{"input": "log_mel", "encoder_norm": "batchnorm", "encoder_activation": "silu", "decoder_norm": "groupnorm", "decoder_activation": "silu", "decoder_blocks_per_level": 1, "residual_init": "none", "beta1": 0.9, "beta2": 0.999, "max_grad_norm": 5.0, "max_steps": 6300, "batch_size": 128, "warmup_steps": 630}
Rows from block 11 of the encoder of a small spectrogram autoencoder, named by matrix and row number. Each number is 128 + 32 x the weight over its row's rms, rounded and kept within 0 to 255. All counts start at 0. Numbers have three digits each.
Before each channel's rows are labels from the 100 clips, of 14976, where the channel reaches its highest value: "responds to" is what is common among them. Only what is clearly more common there than usual is listed. The data: short made-up English sentences, spoken by a formant synthesiser in many voices. In brackets: how many of the 100, against the usual share in percent.
# conv: pointwise conv (encoder.blocks.11.conv.weight, 192x96x1x1), inputs 0-95

responds to: clipping (66 vs 8.2)
conv.135:229155202079116155142126105112172126100100091159154077096092090149078140115079128160082124078134110103146166103120109142139145149128144155114122146136126077097098153152139119178082143138152129141162148163170108161156072185153130118096179112181096182134112106094171109134144131095108197123

responds to: voice: child-like voice (93 vs 24.7)
conv.89:134140163227082140142109130106140147120097136142168126103094180097006112207129140120151098119107102126105128118113115117103119111177117075111123140117111141160094139161111094120129198109158113117132126157149103086078105111128139125150135137156119126114093170123096162251101101139133126122

responds to: voice: deep voice (52 vs 24.6); clipping (49 vs 8.2)
conv.36:157126095155115106046107159129087121097139102155119109110215133134122065120119117149092112139114150146114168115141117133101122051111146150140227119104081112015174084136143088131144128114132148143124135067123152135125154099123082061140126135140109112111156087117112120159188103155135114096

responds to: voice: deep voice (67 vs 24.6); clipping (44 vs 8.2); muffled (low-pass) (30 vs 12)
conv.183:165097114131110115060153171120131109142135125134104136127194118133151069146091107162133139106115092146093255122136131113103114055106170131131241142106105153086145118132115117082131131124122137128111142110144130113115119093096105049100128127103127125143116099102084121125191139134123142115

responds to: clipping (54 vs 8.2)
conv.23:038119195093138141091073128136152039120080120132151093111158141186093110060109151097128166142135138134097118124086170163118159092102170151121157105105100084065136115116107149122119156144150113159138093127175155095145108126181150095089175148155114110101205120156113102163137105154172137126

responds to: voice: deep voice (75 vs 24.6); clipping (28 vs 8.2)
conv.101:146115090150152141130070138140110118077131058136143111124127122071069117126116075072094104116120076068038105125185173146139123138121105129120118081125139094107122078103117100153088081109114074108117107131135129156076103215109151155109126152091129056116126132135166085150137097099079117104

responds to: clipping (45 vs 8.2)
conv.184:125172121166116112077131169148124170096177128163125165099186137119128061153171123174134112097134127173156156188138146115149135044147119207106156096112082140006140095154129128136160140114132127139124101116175125138144107135112104062149138137155119132140123089100124061138169106166102124130

responds to: clipping (73 vs 8.2)
conv.145:141096136212127107108101116131181080111179160120095237101126177094135142147191128155171113138080132100109206134101146118133110107134082134110140178110096136085117088155133110119134124101117105215111140114136115096092130161113157094132131106120116151113051098134072096121158095113155119100

responds to: clipping (80 vs 8.2); voice: deep voice (52 vs 24.6)
conv.151:129097137139118108127127182203159159136154096160149153068123091124158102156104100143056135150138174152129133066193146148081170099140095138130148126145140116149077188118106145099096148123139127150120157131075154097154086112151166086073099139093119145161156133126138108081075176170142032141

responds to: clipping (82 vs 8.2)
conv.25:122100104113115138100135121140162068128108013116095112107129161013108138131090075131129110142118080108085112125116135193099125201093100101114143143134156138102139119137129115185042134106118158130105177147103174142127110151093149124131153130149109095109171121089117107094159105136121135065

responds to: clipping (41 vs 8.2)
conv.160:152133133204114104165101128151113053135097071127171086123102147122111130107176123105146125108123113098058111088126098133139075105110138094113143143107094098102116073127142162098092124115114134155130101143145080131056155212155131139158108118180127109122037116117126087198124065135171141103

responds to: clipping (57 vs 8.2)
conv.41:122129166248106152116136102126173178107161169150141147127150125141177126151144083118081092112113129099074117091138057126179110120116150063113119093047127106134109156162110110169147120124160137147156136119095178124105121136141117099108139112134114165133067124042164078108149100092131084119

responds to: voice: child-like voice (87 vs 24.7); thin (high-pass) (60 vs 11.9)
conv.82:109108168156142139094078119123132114146120072128155150085128141218118091077164137116133093161085112131091118087100098111153106117118120120071123133115121100108143105139135228135100234121115098110173130095107154103132063172067093085114195121140135151109118155136140121138140063125119161123

responds to: clipping (56 vs 8.2)
conv.190:061058151124119111097134130097136137097145202128099098125102108082111140171131118163175137145094074184128117125050163116093134116134101110114133120098143190127111203177136134116127128159112128095127134180144123088193090065118129130089172133129139202145195137139107176079122145141118127106

responds to: clipping (45 vs 8.2)
conv.98:209137062123114107148155122096168148171144082115126140131113094130119176174142118098117145103111146132075124084135096122136131182108201135133118196148169120172136108165123092145140129111162091160100124174177120148078158140138147116139167090112115140136013173103133069135139114143161110068

responds to: clipping (32 vs 8.2)
conv.51:138125135153096106119129123169132070170107083109164096174086120119009122121126139123154145131134123121138130146168080126149114101152206115140151130087105118120140088112122129121147167118145098087096150128104102117070241155120149127132148111108141122139070109097077106231123121144146141091

responds to: clipping (40 vs 8.2)
conv.80:255164144112077109146162101150134131190097140101155109145173134134172122163130130144100123109128162144126193144130118132103205120130175087227146127068125172115132104106117097131131139151135142100119115109104104118111105143143116100159129137104138120152094084127082117090095126122134106089

responds to: voice: child-like voice (86 vs 24.7)
conv.119:118114154117125140134113132140100115102114128106142130158058122146000111121132119138150105120169127111137153121148138141115100128137130125099146147143158102140131134126119141128133138102136043122113143134125125157137181131123127161121113136146115152075135150127123129197132148161117135139

responds to: voice: child-like voice (71 vs 24.7); clipping (28 vs 8.2)
conv.133:120116141128131140127102161140127115135099141121164114173107129125000079155126112117145104169157157110099113105157087109144117096161150124109138154132143140110121107118110140102147145125132093101103150145112148142114184127127163152118094105086136146081140145100107126255117184129128151125

responds to: clipping (59 vs 8.2); mains hum (33 vs 10.2); thin (high-pass) (32 vs 11.9)
conv.62:104128105088141114110136105171136190155081119092145126154140147130090144180132118063151180167107137118077111137131114089124140126130093167122067130130128115136123100138121133110122120168105138166174101164063143133077055121151142140157059145113129198156115146047094114038053139142129139141

responds to: voice: child-like voice (92 vs 24.7); mains hum (29 vs 10.2)
conv.162:138136119120115132124132128133125160139127129123132134124123117121000130124132123134103125119138107118124145147150126119120132126111118134127140138117132137103126139135126129129130121132134161115138126129125135130115130124138115130114115136134135191121119127127143127255128114139123124121

responds to: voice: child-like voice (93 vs 24.7); thin (high-pass) (43 vs 11.9)
conv.107:110154205165137127075116119151096070159074131098175098129118141187102099055153100122110098145132167130122074128089108118131156131073154016112055156121100136144141115168103152138130158122148145094122082133098157088146130155126101127103220142133152164126140149151094132155112109100149128120

responds to: clipping (62 vs 8.2)
conv.71:080123113142131099120130131133125103109148184142179079095153136156084121137152123119184153166114255129200077143111132156132185160143070114135134115129149172129149115086154130138150132119125109129170122115150149152176066163217154108111101181098142167144168105141095126156152123149130172117

responds to: clipping (74 vs 8.2); voice: deep voice (55 vs 24.6)
conv.181:134061118128128140109146109184134091099095123118106028151114166109195130091144126168156130127126131138072142100164143112142142100142152082098133052094094041126092131070132128132150119186133128147114172157102098144090193145120184121182084160092156088102150091140113148119120131169133143127

responds to: clipping (62 vs 8.2); voice: deep voice (51 vs 24.6)
conv.123:100134102143098151171096137142125113105071103167105108073063140114130111133114132115114137124148129132056113125144157100167119098092139084131161122100103202162130112178066095095127100135124094102132119101160032088108091173185118120140122169201088123104103139164142084178128078123112141189

responds to: clipping (52 vs 8.2); voice: deep voice (50 vs 24.6)
conv.168:064102200118114173165137172126171028109092111128077115132083094073105097123117121128048109126088168141105146123113154158112131100098147128110131138107066173056068108080156132087105134141133133101099137162107119103117088084122124125040155133130101131140153091140139143137141161105145119128

responds to: voice: child-like voice (92 vs 24.7); thin (high-pass) (58 vs 11.9)
conv.94:087072169119138147094108134128082136146145130109150099133115157185101120070169112156084117139124077142095133096114037149085114111093154122133140079103141121093178096132157159176085211137115110113096154146141199086171111119085066098112118128126126162178125091134144149193156101127125147084

responds to: clipping (55 vs 8.2)
conv.141:143152154044177108085114149112107108138135103164119069120164173126206100123102116126160155120127087070161126152130169123164091113119119181129132100105070104125140064152139145126109140156154128140131098104168105148055113157156096100196135104219142068104110133177124113121121121156143077147

responds to: voice: deep voice (65 vs 24.6); clipping (40 vs 8.2)
conv.24:064091181192135127123118114118147033109105149112136153115127147127141135107108173134098132139061133100064166125074159153076119116095132063088106119117113196097146110131089067156053153098143129126123139154148129105148078138121120082088131103127089160153153154129143080116184113072126128105

responds to: voice: deep voice (52 vs 24.6)
conv.0:107142092161080136140121098087114135077126089143132107084130110123080142159163111109149130097142061118065086155118140119135088138118053141127112099132160037135113113082117095092130087089088149139113110100123144157099044131138077115158083159130105093112066059128134134075139088122126079094

responds to: clipping (58 vs 8.2)
conv.4:132100139196094126103102168168172080190131170102123126135149140061108098144139139116177132135128128130118195132113117120099129073132079108122129152108052133066084066145119163091134120115117106153092122153134096102047174138125166135123120115133124109134097063127045109160097128144136123058

responds to: clipping (30 vs 8.2); muffled (low-pass) (29 vs 12)
conv.61:054105132157091097145112112129111156108140255109083120145100164114164131153136133106108112181146168142161078116109197156139124172173120074124103086130150099150070120093139123145168132149129130093150156110104100131192134092127127117137133088123122119159073157149152078120104140112101123207

responds to: clipping (64 vs 8.2); voice: deep voice (58 vs 24.6)
conv.63:157124153211123100124126110141119080124085079107147104073099176140120139119077057088177124116150067084073074108179130111127092150046163074102158134115152165133063089084115114108138138131127121150140126081143092101114129162095119165154139140184136113143057126128147085127133098126139126144

responds to: voice: child-like voice (92 vs 24.7)
conv.19:092096141072156087101131155124120081135094066103139089149146161204098094086152060151167115139105159145123134127088070131146111109111151132108153082125142144085154133132147158193125183122133124095133152122120167128136133156086116078121126103182133065129119114155112113255147169131145151112

responds to: mains hum (97 vs 10.2); clipping (30 vs 8.2); muffled (low-pass) (29 vs 12)
conv.154:113185146140139138156107112118119124180124114129159152118088067106162166146120153102130112129126105102117106015146110146151124152126149067179123092167181182235124153126138102098143173130131168104085120187091068097119142128167133153155112132130124116148142211138161089103108157120125117149

responds to: clipping (73 vs 8.2); voice: deep voice (55 vs 24.6)
conv.132:071059196139164174135124120067139127094162133114130134100104135113129113135127111117150146150119147132123098108085159134109118159139099110137173080136136104140086193203132163150128141127148131152184197110139166213156057131171177130133147147174119163099138095114095159087132149145193162093

responds to: muffled (low-pass) (58 vs 12)
conv.122:084160113150067165140141064085109124108114164140105093090092096059117119126085154134157096120129065119102079100106128102118153128117130012094093125136154095145126149128124062144132143096137110100124123155152110119162070078105069144115162111184125109108109198139158131117145114107075129171

responds to: clipping (73 vs 8.2); voice: deep voice (51 vs 24.6)
conv.121:081096148154124161143149184163166037085066089108164126136116176137026134127087143169125117139119127124096157141144159128108103113124121095109167114092107109109119165103114132139096137087136102143118185131174128130137189130126177141153143120143116157099161113124069141216200130161127103089

responds to: clipping (68 vs 8.2); voice: deep voice (56 vs 24.6)
conv.102:130119174142125108097114161120126129126102117154136059123227109125132083133130076174136148141109127203142183139115138112148108102131093151132255072121120114103134113124146122154167124140131158159140151123187125127154135106133143078129139136135145065119134111090129107096210108190142093137

responds to: clipping (77 vs 8.2); voice: deep voice (55 vs 24.6)
conv.77:061102109100088172133102172162186171097121193142133165112116116168140157160089125101032176139122131196137183126106176188081142104170111134112163119117098132148083180142113120109135178157146125132162185139191102141141120097119129135077130121087146119094163150093157146142143122163131139108

responds to: clipping (67 vs 8.2); voice: deep voice (55 vs 24.6)
conv.156:167150067084134140149139132146126255165146129110160119133136144144130147100127113120113139141153119139149108128145056111148124140177147126132146168131116077137123144255151108116147116127130095143140128144116130128115118141124126138110159122087144171145086131067128117081137131133124103123

responds to: clipping (77 vs 8.2); voice: deep voice (59 vs 24.6)
conv.150:135141097199160178152110071139181214101123116149116123112141109131108149199103137131154082121129124125079132097180150135128123153162073034133136124117119192139111125162151086158129171126124180117148149140107121098105064200128129142137089138137138184106104162192170127156122108119123096145

responds to: voice: child-like voice (82 vs 24.7); thin (high-pass) (36 vs 11.9)
conv.153:101143177062119174141143120111097063139146150130171176146120115120057160141150143147119133119103154169157123104090159139064140154122129120112130145168158175157132197105141130152130131103114150133061135136111094136166141122141147163063087151114129167103234177067106153173110139094120151075

responds to: mains hum (78 vs 10.2); clipping (49 vs 8.2)
conv.17:000107169120141119156157095153150158113083180136127135153079145113124122129142134105147145128125107129173078138137151147136138113142121095127111114197099162133189200135141139154116187114121120113169141153113099160171095098162121112085146149143125111146157166075172185112133124114121116146

responds to: clipping (50 vs 8.2)
conv.143:118103099110100073112150129109119128117152227138124099150112197174152179117083182101139147118135110088111107246120152135130137139166114130101131131107128037162123152134134104111134138134125104111165119117135174122150123108112102140180149083174103093100099069171141190112117089139167162125

responds to: clipping (74 vs 8.2); voice: deep voice (61 vs 24.6)
conv.173:075126172109127138145186118125145138120141147105125110131124145144105109135147121147117170181140127148086141123225172197124158141089117104094198075107145087127102087079139102115123144206158143132208126160148134145099127150159187145194131165101177173127105131075137110179143164144156116120

responds to: clipping (72 vs 8.2)
conv.147:102117253210163150119173208129168143106095117087147065161118143128112084099152156127129102100100125158115180115166110107161137087139142112098177150116096123138130170133131109088118146144152126137129134174105106059170124138129165089082151163141124128128209149106108135101114156109146145124

responds to: voice: child-like voice (93 vs 24.7)
conv.105:111151134144161143119110150181095121163082165098169112093122134172098116140163189145116100138171157188157141126109040139089163129152218132141147145116124170139097123219112169094181225127121076110116118139130149091129123151108116108116202123120145142134093141123124150152115170130116150151

responds to: clipping (64 vs 8.2)
conv.48:105115110145113139099115119134181106091076071107150110118161167107066125131148058117074203148145167116124108142135130126110124155109119146131087132115169207108152096127129063140131107102138109162196099124111153130137044144237155126122112144160121182141132120151138085078111138138172110124

responds to: voice: child-like voice (66 vs 24.7); thin (high-pass) (43 vs 11.9); mains hum (26 vs 10.2)
conv.108:083097156149163137122094138144105047134115118137146111178115145117168110128131134108150114146118172144155144130103171146129092166100117098127130045132136152108134120032095141119127161100138137097024108128121164153109174133154145116103060157135108066111227177116125129092138175105132150128

responds to: clipping (72 vs 8.2)
conv.39:169132067129125124115126142154181125091161142159033139064123148092143134152164129135114128128139105138051161120132140117108096070107128133130140146096066166085116084137111093065136097127098127191112121151194135122081099161149121125163197123188107156151055113098145092110122091123119126095

responds to: voice: deep voice (61 vs 24.6); clipping (34 vs 8.2)
conv.137:131123107140156056119112103159110149130141104131151131105095155140128140144165133075118120094150112097151084143145138117112126161107109089115158131125139133139026080194103092168176128109113094120106109115155128167118072226101066151187143111113105168132022145100150126135141140095118112179

responds to: clipping (73 vs 8.2); voice: deep voice (60 vs 24.6)
conv.142:188097107149127149110132087096149160130243145142129219167086122122093156183156161138117116140075137121169152064140142121132117140151127110180131153141141139140132141206113126133143158133083146098144149170117132139105160175061159143161134080133116121103033136143163155117145146113109125113

responds to: clipping (61 vs 8.2)
conv.14:160158072153105128070116176168164131136139138135098085104161147122052109098123155156120118134141116151127199115151117086126145078115158181108149156081087160056098042132132126061135099133148064153114101184158119123074170156149114125100164136157131130106098103102098102153136124146097158080

responds to: clipping (30 vs 8.2)
conv.115:077162104100073122075125114134098105148095128134116105129140149164145099082054116125141164098114128134118086203115114086120130100130148201124123099118082118029129106096110123162148097133165137116116111104121181145088090091073100073103131126106129100167136042083123103094127122139105128063

responds to: clipping (62 vs 8.2); mains hum (42 vs 10.2)
conv.28:132088152104112144125181123151119111155103129120177156146162099134241129078088115100186143131128108148165083133132090115133130132112154090162117195135120087176099198107142158150087127138129132165149157152135120094124112158134140110094225155139138128130204095068103157144138166178134163123

responds to: voice: child-like voice (75 vs 24.7); mains hum (37 vs 10.2); clipping (30 vs 8.2)
conv.43:105134087179145065061164131121118186122153037064197147126169096173105127171161082143122110101122155101075133120172123144139126129157089128135126157169145080108135114167155145149126146108113102119112141115107168121084123155128170120105119084147136163129035099161101150202161110118118132135